Weights of a small multi-label audio tagger.
Model: 2.07M parameters, widths [192, 288, 432].
Training: cautious_adamw at rate 0.0048, batches of 256.
Data: trained on phrases spoken by 400 fixed synthetic voices, 39062 training examples.
Rows from block 2 of a small multi-label audio tagger, named by matrix and row number. Rows with one number belong to one channel. Each number is 500 + 40 x the weight over its row's rms, rounded and kept within 0 to 999. All counts start at 0. Numbers have three digits each.
After each channel's rows are labels from the 100 clips, of 14848, where the channel reaches its highest value: "loudest" is the band of the loudest frequency at the time of the peak; "strongest on" is what is common among them. Only what is clearly more common there than usual is listed. The data: phrases spoken by 400 fixed synthetic voices.
# convs1: first pointwise conv (model.blocks.2.convs.1.weight, 192x192x1), inputs 96-191
# convs3: second pointwise conv (model.blocks.2.convs.3.weight, 192x192x1, transposed), outputs 96-191

convs1.20:447548468508513463550477488551438497527491498398510539494404511486532542522547490513510530524456540477501484475494566501494479518492478499580499457478508512527490485493460470551524534527550534519484484461468457445553505597589519530510495499518556533483428482425551498466506561506457402546
convs3.20:507444478521524485482503408511372497543521519530466481450456475520478496494484506504492484505491519454477531490483526477518476510475518503474513515478441499465513497533559533468486512505460505580430554596428526492579504509502531419502410494536499494452457502501473490476506544504437437521
loudest: 4000 to 8000 Hz
strongest on: thin (high-pass); white noise; clipping

convs1.59:521505500556481493565477454566497496541538493485520509512468496508539548497497476460474467510504434524492515451496490482534453556467488367489498507514430487503464462464479524674480505495510488490469310499512458507496474522486496474485483449506445502502486506514480505604431499507488565467
convs3.59:540511499481473556535500472602480503509510566480498470561480449467449504505536554513517517485495515453538490498485528444540497570517473591486485462500475554526413412600504498385517568520477544521545627491521491435480506508441550500493466487483487454520505503466508478593504479500489527448
loudest: 2000 to 4000 Hz
strongest on: /tʃ/; /ʃ/; clipping

convs1.54:512444486476519409501464465574451499506519457455540516465468489563527508507486504529562497500565527483511585574469479506521469510479472501541497472462498495502530465482516532484535474510473503497422518538534505469525528429580522456490542513486475558461461498486520488486540553476402485468
convs3.54:444499566497490584540470450467509492490537488534537497499531551528457458523533467483490484441469551547473528517469499580430524485515491489498474431492519521572481522492486484523564478532580485480399470560467489473460437529478528481513466455592530569529613491517483516495513549517542543501
loudest: 2000 to 4000 Hz
strongest on: clipping

convs1.121:425487457468475483473465516469654513516522530435466477487459549515444551530473466491468459534536513465450528535508530474449567513463516512506510480512479448472482507474481486468498498504544578557522570481580484519536491520477489489499524522479464515503437501454484506461511487506473434521
convs3.121:525526488513403549480578501551574561551488510491473468499586522472536485499479471475528451537509482454492484494517500502547481498524522499525526505579508498531500472511528517498511502526543500448469542436504563478497500519534488465383518528470447502475400524454521517472504516521569368485
loudest: 500 to 1000 Hz
strongest on: child-like voice

convs1.79:502435500460466495531512523472591485483473523428577479494482470460515547535477528599505505469558549481496556552499505531567513492443526506475495470533502459477460509491520548488523477502523502484517552518485449548432589532488517512497512599514528548441515495378501512496506488490429511439
convs3.79:477502608491536500511398508502520566456483504378541464500500522494425492495505492509511484482453499501484540522567499507489539498497494502491498456662497510518509505517538594488538510494499498442505506527522360496518516495450514514372508467485539553538584497479622511499508496494605526497
loudest: 1000 to 2000 Hz
strongest on: /p/; thin (high-pass); mains hum

convs1.106:467511468479528472510480442469476612529493579411540526565475488464472533458515497484532652543495535482515481514461491481525537516548460483555433566512440560482482554517494490459515536421524535469507515527530453447531565506504392535483474488541502493474430531447501536464586432470520503510
convs3.106:487467487470479498486472474538472536430519451516471483518470497480448490483521520452464455494472546508500494563469556500511454434414498442509377443477496451492467521493503530563476551526478498485518570529507483462492475482512459520507398476474482526479542540504466512520683523499498477442
loudest: 250 to 500 Hz
strongest on: low voice; /u/

convs1.123:521523538549541476504498491466598409503467503483562488501550563562478539492601524516520528457503531495538478458488527497495510534530493470503520495479467556552522488518531497501556516509468553473478501533596454480566520566427484654460383463518413468485472496482472482429541559448529462483
convs3.123:515539457437539507457510446463434518479505532492480544504560537580536561516421507421540542510552562595460511499446547518487495546492464465510512479534538454510583507511416545536537469486595569495524514586506514444392473482524513555487411475456515429528542455492523504471495525510484489512
loudest: 4000 to 8000 Hz
strongest on: child-like voice; clipping

convs1.10:521528512606444517477512472456528485558537519431561488503466504476496555473506514402415496552517496533411440518511516449440510474451479509452514500499488454451493460545486512505497525501518506527492461536493461506516514485471469498472489429502513441477474494460455500480497491491579626483
convs3.10:469546489434510485554478522534528517507440514504502512490546525573501469507498548578553524503539504513414517444525521518514543523495455531556514495550439601524446466534520503446513523501502456429497496478517466485498430519387432523510492497493522536550533515561494524496515536564499511490
loudest: 4000 to 8000 Hz
strongest on: mains hum

convs1.72:473483513520506485526525545535424493492558531475585517513473536443562534531520526435473535562443573479498517568512535463438515544468523498510515460480474551408476475516456486487526531516500465520515508483506508488527506519422505527560494434480548461497668506495513506504504526517546536488
convs3.72:426490589516542460497487609495445488434512510490512479520475433464469512487489550506427468446494516491516527446489486538432526530516588554424527464521506476547484518576513519488472520493481499494513523491530465544526497511545505536459531510572484540532515482548489522489513482459523514562
loudest: 4000 to 8000 Hz
strongest on: child-like voice; white noise; pink noise

convs1.14:462505493476495416457458506459550546515527477489513517519470516504529509436578470469439497502442475632489513511485350474518527478511521486519498513498482508536480494539512472517460501438528614495520482560540536557525468522491525562468551500522530536529429499479474505484548472474530544475
convs3.14:515504513516519483537473469557521548477397530488545536495486478499513508493471557457486512521475473476512497420473468410496479531431516616571525533525488463501429419518530439479444472489482448520481529485463507579531577511536491453517526501569534492541499516555477496533543559488479504480
loudest: 1000 to 2000 Hz
strongest on: /p/; clipping

convs1.153:511459524558465568466531458488462442444498625488460519524564560487541483478516455512495479499500487545496515502503464503504431501513451459448523489456515527465561507556575450486490477454491499519463522573500472497521478473466477474481462493464510534499537514442563419513468415438533447495
convs3.153:476487464482422452489473449526491486616445463490502454456452485486533526597541500555457513550505511456457534507531551480454440436433476507498545526495483582546499485461582494493480537500565481450465486486466494537507526420500459487506506525440516488509480580480482414555531453520515525468
loudest: 4000 to 8000 Hz
strongest on: white noise; thin (high-pass); clipping

convs1.80:448530546474477543442539531552566461514487477437356576498509541501526530472526526431522525576531557583531483532507503426434513492480498528510493488495534513592506514512511496503525485490420434565478514460446521476471502548449489512497499554487555486535481476626481464488514540545521531487
convs3.80:453472555516518499534543532499470441422462517511545550473499488464449486497485554524495482551568499531539539425427514472472470487513455474558508549539448456461501448566510591473525450534403467585491555492463478565434534486474468448480484491531594553476436537504539569549479516501505498532
loudest: 500 to 1000 Hz
strongest on: thin (high-pass)

convs1.154:478405520499464544477518519536444477505522489467521472494590579536454569503533445461525483467493516557495602506523507492572429557498401486464493476550475456544500509533466503520476498508477540549529494537638507503586499450505496569503496458519501516437519477503535489489504522512409491560
convs3.154:594515512466502537575437447502423532502497501533523503533560600620515533520476505513532496515504523484415460471479490441429508530534453484545457427500516577486516489496530520511527483491488478499530494479523450486489492563504477539494486476505543476588495514491491485530497474520494496387
loudest: 2000 to 4000 Hz
strongest on: /k/; white noise; pink noise

convs1.74:484538494511485533541502438512489487577451487474385467509516514444451521496525496535453498486480453507562519517485489472518518530414523491515532489483504553558556517467515404525535486442529623529567514526601494546528552480518517529478525540506576565504446497515585468549524538501514482501
convs3.74:543536473562491474475511460530486518566556551598474513562517464445587517475503469420520522539549500453557450528512487493489431458495558464503454449405467501518496482473503431553505509464536477558558556525522576475492489523576508527601485508572514424475548485521452521528455492467514456533
loudest: 2000 to 4000 Hz; 1000 to 2000 Hz
strongest on: thin (high-pass)

convs1.175:527462517530446556414478542491475550459536487469520516475506483508495555524499518478526541442493533520487459480536469527486460441493521545486468491511494501479522515508480432500545467492539556475512494495533530532481505461522522451499450463480462509495485467405541504479522513460518505503
convs3.175:516503496497519517476512474516510509451531480494467530537579528530461489534581445474509528513461531535473495491527500517448473505479524519469414440482563466537465504569487514463562467580635499508425513408512481484437565511517524533511526534457449504517526427492539479488487477486468527451
loudest: 4000 to 8000 Hz
strongest on: mains hum

convs1.102:501588499544493553518529495521520512469553495476477566449471514486476538521535553503474465475435529442475522496517439506540470521501520453601473504509547513517497528508560472503485535501489466508517468445529428508498434534452487515447524556453494573582462526487414452597418410554505461520
convs3.102:500430451474532486506500503582519459543533510523397518513479464550499534498594543461505504503383438522482532437497538548492605459543514532525497509576482492586490502502554450497494450479519532524540557528531511460505451542552528501460518509508430539474561491560449513540530419498482497487
loudest: 250 to 500 Hz
strongest on: /w/; child-like voice

convs1.149:471464517484440479586489483495483523503492518406480496503442491496478598496530459441523524512529522479552459589461575457473554591512521517525526478506510544539506510499462396500429530513497509523534572538523504561519523537559491537488491572525522502499529507413546506495517487465514494493
convs3.149:417591451418462539606509475494524447450488526536507509490567526515500459480512484457465528494543473612523548530408535561441544545494507505473524525457520506504514495484493509478531508494503490476553531474522526500481490517502499478539488500455491497558522501517503486541490497454476495504
loudest: 500 to 1000 Hz
strongest on: clipping; child-like voice

convs1.18:470527495457507480510518490527493492546450468476492540483481479512498543474561534465488583485535548484500493455494472507508506563443497526496483530524550493420462538471499419687475511425481489483503536490489476506500510534544552483477484467469463569474560586545529491587476544490502483519
convs3.18:457508468506498455463474531505499519474539475510474468487548473523561419481571497524535509535574532466525465494454472511496508539479471544507449498518484527481426553462559513462523524322501508554486493472463490481504434482492492556450506574512448528518523398487480467497524556512505606551
loudest: 500 to 1000 Hz
strongest on: child-like voice; clipping

convs1.132:504482465504508512467483484505482538471539472500513581495504476500481555514504549516492515541481532541468551475490488503542520458532504460511485399504491469520418462534493495524599503447526516522585538514512573561525536470460471469546520492503480545508497505551517532518520557532481521499
convs3.132:531508508492489573413464458451512470514566485505524509547513521534448560542552450436517515476494584525478462483471520593495504425559487493445440517502470495483456466467478513505437477498594552500492468455493481546552480525510558531516455618461470541456525492439502499477530577530467523512
loudest: 4000 to 8000 Hz
strongest on: mains hum; thin (high-pass); clipping

convs1.12:489467528499573522534478533534536459522555541386486476537492440529520585495528422514499521520484473513498510460520555462507423482497543538511517402562455540542474493528533543530486503511520392526479438434499524428488502546544530460437465506488496466397457482485528495443503539475532505561
convs3.12:467509482486499508522417463500501503445515493526462476449496445532457498526509540507534528506569451476470485586463526481466495511447367479533507512481506454483524534488504522501497465485467555539489472522460537457497472492515452495557494403548496509491531513484468517500500435569498508541
loudest: 2000 to 4000 Hz
strongest on: clipping

convs1.138:503556525558521547530495516562529513507571520501510532563538490508482438499516460494582498488481515489484463500532460488476445502542529549557454455498527479459504408413487549429514497443507494489530513535531493494486475531519433470460533503452475474455478523506509518476414501489529542527
convs3.138:479557498474484531511492491437482471432564435486528456471487514496537356518535458532488592484479577469485482515485529478497512460497514481458437476522496536496464449456478517520449504351603467529510514503511532462506458498498557524508517567481436481518472552536545487505481491547485582519
loudest: 500 to 1000 Hz
strongest on: child-like voice

convs1.27:536495515491478489545529526480507484508517459363440516505497550450523599479462495483464508482506535531549462447548537463488496534455461482508495485510513494545428466526509530512452500509541549563485577524486524555466457532468498495484494520415534486446516510543519502469547494514534487505
convs3.27:476515539460556553519477506499518510450488479388568473492543517528463502513513500558491500485488485506459578557506504534539544543593470515468523488651510520486510538530520611495564466473539478437446484518494392465471456533453491503454496476453546527526538488487630503503479466493562484518
loudest: 500 to 1000 Hz
strongest on: child-like voice; mains hum; clipping

convs1.41:483443497511483514539558418508511517542493537460482481478460493545534535472545554469531576575524523512525522461483489494510475511559451565448485522486408494506522570463552478440503521320495495429477524527525527478472507462508435449467359459471523522482493526500574518484475510482482507513
convs3.41:544435460566447446558448537485458506491468518487546470414548530473532454483543546515458479446442459501524475493544490551495534453567483520459508573506617503501490545496492496475469480498458420510487472391502485506518510521510529457493537473507551470481478501502482476507514428515499431578
loudest: 500 to 1000 Hz
strongest on: child-like voice; wide pitch range; clipping

convs1.158:499503502531472539512514532461512498422497526498460466512541459446515544489494535390478519589479574539458535426525606479530483485543520485487525502501483481493501500486512476457513524509509489529477466581517419492455523445440502490502478484510564501443534494450505472487540496455456344505
convs3.158:522549500490480520523516510548505539522497488470519511479503519515507488488437645555457423465520531509553519537517524518545517499545473509520515484528528559426459537427552488483557503451424480458427534564497499541467491489515464435485527479492663527491477510439512550519537497510520461522
loudest: 500 to 1000 Hz
strongest on: muffled (low-pass)

convs1.36:520512534505472443549434453491492458479498490486507548480487447463500566452513531462521483574541595496448528467494479503535510493478557437495489452466579499561491514478449496562482489402510459461495461545500507467518501543475449492497363454477443527452443521516509518524391549527464510493
convs3.36:501547476505495501533553489519501512499497449484543522498474504417499451513514483539425525522510565516547489486509456451501518545510577550515501481494534562529449480565470486478563519472482456471512598498531503446492520549520595533481501566495494506531454465540544514628565461484477545496
loudest: 2000 to 4000 Hz
strongest on: thin (high-pass); clipping

convs1.114:581496500488517576526530512483521521490516472519501513523531514481496509519477512460451497459493480536488512463547482513538446571475471479514521473492577519498418516519496499665548468545500513486465378571510428518535506520491458468477431428505515512412523457503489490602402467520504557462
convs3.114:538555533588494464466510512414489516511553521490539459438524510464511485447463525554474495447532474527572477486518452489490483426521475507514510514517467565597491480522501457469457497519505498527486555420486556457530458546438473495504468526456503555458463413564491502494576500527515463494
loudest: 500 to 1000 Hz
strongest on: child-like voice; mains hum; clipping

convs1.163:523516471515472544537559510520442388444482476497393506516518474505489539386464502450456445489498484499516517511510388542505456530540476445555474503489514485515496502491515546491479464461470529510509488515468535502530483456509569455498525494500570510481574528462613674512504512494512450525
convs3.163:572445434494455462554457542545485484478492498556449476478564491512499445480497511563508544466530510501531515521521356487492565502479494502462540568498479493518490495477438486486498539516510464524455480419499500508457511520458478451582560455561465485573562439517513586482464516505495526495
loudest: 250 to 500 Hz
strongest on: /s/; /k/; deep voice

convs1.182:528499448558515494490477482532524528562464649472527519529477515484530541396431524491491464500493503465520531488520458493479443491506526568499469535486484565504357544570466497550460496484497494558475487498513551460507503489492499445496508475489482488462553715481449486464540512473490515509
convs3.182:486532471534499511451546491438496487520549442549482466524464511471486448431549507561491528525472541431497473460572500490505506466521473406483500484491516537509469397575509493539481558511490551538534458551498528470536472545442536487498420509552503489520442457504533597557589477534493562496
loudest: 250 to 500 Hz
strongest on: low voice; clipping

convs1.160:495519503587493411580486474492463467463548500461543548596543452535514505482477471479489556435523493489474468443516548475501495549446508524526542524487576478467462520488509504504454525480511487490493478470478462482488509542486387473468384468476470516475463496517497491452422518529477559487
convs3.160:495546469482488505392524475526522501425542576459470509571484492533543534445485416442493398499588559491482513510532470543530486575458454491499488465462409473462479454471580491516550534486415513490517516515493501498556518540529528450525528530556533482528494455485500479562462589448491510438
loudest: 2000 to 4000 Hz
strongest on: /tʃ/

convs1.146:526511539525450490536476439439439554518494556490469539510442513504476541547521538566477495490513463536544511524499500514509543517415515532483493470493485466527406477580462467543470490509468619483549490436459514492505488500480537532486479536507476527513539525538493596449485528511586444509
convs3.146:508539512524533490475530416542482508487435472481528553458552511490476458550563539489500434549512545503517459449486528496530509404509496555493530482548473529497423430506557474465479498483504437475445545524477496524557486599520541481472499539544532515455489492592513500478487435520493420508
loudest: 1000 to 2000 Hz
strongest on: /p/; child-like voice; mains hum; clipping

convs1.111:510488500559471472548478468542490546489480503399507489609492511528520628418421504489479612512491472507499501490510514533486510577432473487488607451493533492456514486510528507487497566440514495500516483485504483491478476487472560503396534468538476488374505547473471542521489532478421449469
convs3.111:564495509534442464458525409499501517568450484527481483590479476470496465488483472603484516507535624433522453461438472545556512457578482512486441464504481560541496494513507470441565514545495439492466519463474537528535580550531586500525549531526463446483513510470490469510506455505432497457
loudest: 4000 to 8000 Hz
strongest on: clipping; white noise

convs1.92:526514498532507487469475480526493587510510540465499447430570466505500548486490469459512550554448493479515526498514472535478480505552441440467544517538413499481468535480486467535527549456473503494486436561541479510490483487511381552493371405553522507502452500468495510500535511475494476498
convs3.92:469489520500505439554479527434549506478487519502563491415485501507514491433504522553502582527515483538516457566509526531495586474612432515457453520533437550492562524543495473502523495400513463503484414462499530531513508502517502488506487527534550512470515515471532473445373494544483507620
loudest: 250 to 500 Hz
strongest on: /u/; muffled (low-pass)

convs1.105:456563566515530509480459533476466493499470548560548472522477533545507488576534467456520638480507515505465458471542498474508539517511461523488409543508537505497464479532510493513516477518492479489460460491500519447488487454489468502517485536500449549509510714524453430480475513472535473522
convs3.105:524469508466474503465423474500468541490482400529490504465485504487538553545396469428510481520516528598498497509479514532429459428470526507500426419537577450483527491541464536507467565577503491433555446521535534485538524446492463484516490488485450508506532597492478402532492529491469472501
loudest: 250 to 500 Hz
strongest on: low voice

convs1.71:419516499573487403478512496492531515417492479448488505534401485397483567480508516484431566559477535486493555548479547465475516527436462541465477499536506435509457507505503478472501523498560497529562512465513484486524494473474513453507408533643515515541500493546491510440441530575542483568
convs3.71:461584475417465550580512492396493509477499495551429458440544555485538524485507478506511512451585418567502561506451489512480543515517525478491495486489539456491547542443498502555527494520498460449563442470501531493525462536520448478562477499514462535503493515526460508475475497417482508506
loudest: 500 to 1000 Hz
strongest on: pink noise; clipping

convs1.107:531520479543568491536512550424449493566516508506465495495510489475497538495553492510439519538489480478496603485579463438445453528418518486442498442557479404539498518539504500505462525490552526533586480432488480507543518480482535455536497512531597536557518501609543470469499493561545489517
convs3.107:531482537556522458506454485526523502537470486424541493443495506486438495521553456564487488553390521481529539572563525526504481460577521521494543521546486527423547524532509580535478506466503488507456546504548452463553553499471542529466535510538537522566536522531538547538541452496548493520
loudest: 250 to 500 Hz
strongest on: child-like voice

convs1.21:460504535491542478529516523434487486427468536471491493481536487460503471553537475465485435477500501555509433449546551467499534505435514553487513509490385444513404437520541513564555482556521490524459442461488479435494463539541536460455491470497433477488478473505449499560371522503489543531
convs3.21:531517550522557440459497458522515469547469462469482518500552483469531418485465448476505517459425531565505501522497530515570489440537535544479524501522575525487383513507481473486578488500526464482427584500503482463485492512593597537481597530503446482484512519547509523535429550493488421433
loudest: 500 to 1000 Hz
strongest on: child-like voice; /ɑ/

convs1.77:499449511473514500522539507504507507523446518506477525542473487521521533358595520532492485428505523489532523421536495487510466531502499546436451615515529504519509428488511416616526530459526520474482546494497493521505502487490529446510534507509490517480559526488512638484470499564490506494
convs3.77:525542508539510418511507568450491524489541507511502470453466530497519537422507490488542448600554521479510483502601519495487564492490514482476426492521569561516496496533484452496545498427533504550526520491530530500511523482552532532513491568497435517491456532468493455508472539578526549493
loudest: 250 to 500 Hz
strongest on: child-like voice; /i/

convs1.131:523548543502466502498512557444542487428477482365454493501510508488499583522512460498435498485516535339504532511528521516543439497484475498494489520551465518550431576506481522465495504503499519480570463489502476528560461550448511502512520631496474492511507522554509507504460535579571482495
convs3.131:525500530526569471538469452557545447551491469538417494498438478541475554508520534501494439482500523530497398452458521453535452536430467531533503558477471490548480461513513431453482512488514532484530506556470530534513515563487520478556526507493497454558536491585420512497508463509421547540
loudest: 1000 to 2000 Hz
strongest on: /p/; /ɑ/

convs1.124:503509445600475521520451451535446487455474477487512476473483467529494574526502493451487499471532435556474498395479461506444501528465583432497517445509511461515446517506435548546490518473508545570475407471449485587501517424497507484439491472496469437497480547506474482546401494488472577481
convs3.124:506451512519535486474453443451517521536480388494510518481511532603480454466476463451477482460469409499397507512498491509483474485478477498549515536514496460394573540430501500540479476498545444476507407489501471557544502503486474507474525528539504514505496446480504526338487485506532484490
loudest: 2000 to 4000 Hz
strongest on: /tʃ/; clipping

convs1.82:527531501565471549532480529500475404473447457501525487466479499488511535501607503493491527522486544530522505507482479487478479552474525543472502521493287498437483481487499426428486548508509474517477563486494426490471482482497530489476480463496462538490531583479482485486450564500480480445
convs3.82:476452489410532502445522500572519546529475499502483505459505477546465505535471497506490492602503490473444525477526487486523439483461495613502461413503462481488441465510529516380566532467471531448455513513491461533473496444542460461486500483511489486500482588507478533485468518515520468430
loudest: 500 to 1000 Hz
strongest on: child-like voice

convs1.26:546522457486527505485468495519534507547503505497550504495503492501548597406545530531464523434468493398511521539457488601522477534509494445561545575493516510480486485527470441556500535494523445431579424506481454515524537471447496496496483477513467454486501494503442524542516546507496516526
convs3.26:550543427509452488506539528470484480546527535558446474524555518510548433490496478576473485545530514476501511551481524580580559496535524469455490525425485526549543515479515458511544458535547535492463427483534591452469457569445514536513499521474450434481498498460449503501479475516396460498
loudest: 1000 to 2000 Hz
strongest on: /p/; /ɪ/; mains hum

convs1.49:556484510502580518460473560517439495550566537480484549492513571576513535479485479554457505494435480481545517430525478458396422553548470529506511520511503471486533537480596471504546491507511535402488567526522452550473479538470521507458523574463508536483555492482415500492528477564455504511
convs3.49:519449525530457495462534544493590477500473513548515490501455493418518524507496492457431468542513496445539419462547482513550508524479517458503530556473505443501482486576497459574538464519522488452568526501506549565482543568604492443475467530497516475542440480440453502518505529502483414520
loudest: 500 to 1000 Hz; 4000 to 8000 Hz
strongest on: child-like voice; reverberation; thin (high-pass)

convs1.40:478484579537571497547482522430531526484477495527583505542493520535472459532534552519579493487552524480444453447532518613494479566445489543574453502472554423469433480519529573471583521494499546477493466457517508538537529403505505515530528524494544510520583526438514486519439530524502478437
convs3.40:577531444404453484501485504455445491544519509542450508536532471517575465498517519548476498488565431584524494489486382487526498555548475518468558532472497510515512549481504443490522490463466458552522509451521504499404512442544475464533505486472477458491456421468512532497528422551481418473
loudest: 500 to 1000 Hz
strongest on: /f/; low voice

convs1.39:458543517490458486513517497560513532537504491495445492481508490477488520513487473511415529479500569480527507474474532563483526548534503549493501519478494547550453486516476420515513526498494504539448502527478475484484483460509540465517527472529510525478482604484491551450486531493483445521
convs3.39:531443476558477534432512447460511569528497476539537530490565512522511533559565483463572432371497484479524490516608471490436509478491505512536505558522541513562462453510490503511484531489503565476542542492545519482549490471514474569487509458432489507430502412545541485513530435536549509513
loudest: 500 to 1000 Hz
strongest on: child-like voice; wide pitch range

convs1.2:460502519553445475510477531474509492547499528443507496504421484483539519533536465566455467479558456504515407463503521478523596528437477467521412496474500570448467500505477526530459499530452514555651486456505478478464499471478480518500527501498522537492572496454527464528528533510551537518
convs3.2:561566549513468517502523470490534520505553526501403499461505520520504482522483445548522484506505587514517433422467506522560505530493467453587436461497539499486491542529494464483568449548504539441568465509465604455587559512521470449488486533432418536503479492462484446459479529450465515519
loudest: 250 to 500 Hz
strongest on: fast speaker

convs1.19:480502462575513474552494440485490476489503530484509485625516469527533539455590486415511641496499521488518480431515529479506539525500486528482630520485532480478508503482527476472488593499507497493475497518522512490469484524457411468467414459491475511467461515493491508447497530507536540493
convs3.19:483601494495481446515495558460493498539513529467498526474539513484467501442400571518467486514482501451507514483536540495550362466521473497524520559497607531520571517440488538526460504500520480495535563602480489513542458446520541486509540463470489502536526540509501550456425558534492476530
loudest: 4000 to 8000 Hz
strongest on: clipping; thin (high-pass)

convs1.97:485474509512478480477493510505487521498411484447495501515462465541522499501497503453344511428503410500441475537490446524466489469497540372552480497500528439481477503523453518521548465423512574514513466490496472492504455494493475436484499483496541583513462523516480511524507490418445510518
convs3.97:510483481489447514502520526549503528463524517505519502494454539358470512471489487454603461487584553489592532494500544518500527458499563506471497518505549471446506493538461495477525511539464568499498525532528490446474566475550495518477498473462520547478475503440480492542525515344479562474
loudest: 2000 to 4000 Hz
strongest on: deep voice; /tʃ/; /dʒ/

convs1.17:506496502501528536507415527479651503477511518428405484502515545490451601490493484478511505493480518500517484511504521520538508488538489513435510498523508520564490519531484449506514496493520487552555507487520518470474502481477483497526496549461550521539385500481479494508508491568490502511
convs3.17:388516478507559529499504505525322411464511493496496524501491427544532489509494511488465511544533490472497490507381482519530560520506507546482493522414521514521483521480499486469505474506463469548480474521501490558500477500493517507557516467487540494499497503520521494516491500524438562550
loudest: 500 to 1000 Hz
strongest on: reverberation; child-like voice

convs1.8:542508533563524488500489427447493477437504537468496493395517481456509490388518533563464533498523542491495496465542548494512496500523496536566632395468592511493454437474545537514494473493529470493512525561490522453545450488545490530521500438540493539487529499532460512479453420459482461570
convs3.8:574502512482519559555444514422495494510529485522496495467449433554505519509615456482450532536490499516444507578507555472445480529547510545447468550512449509514480498472531490503479464410477533598464521439500515454473451454506593511522439516481455570482524488466489515469518480572489541465
loudest: 500 to 1000 Hz
strongest on: high voice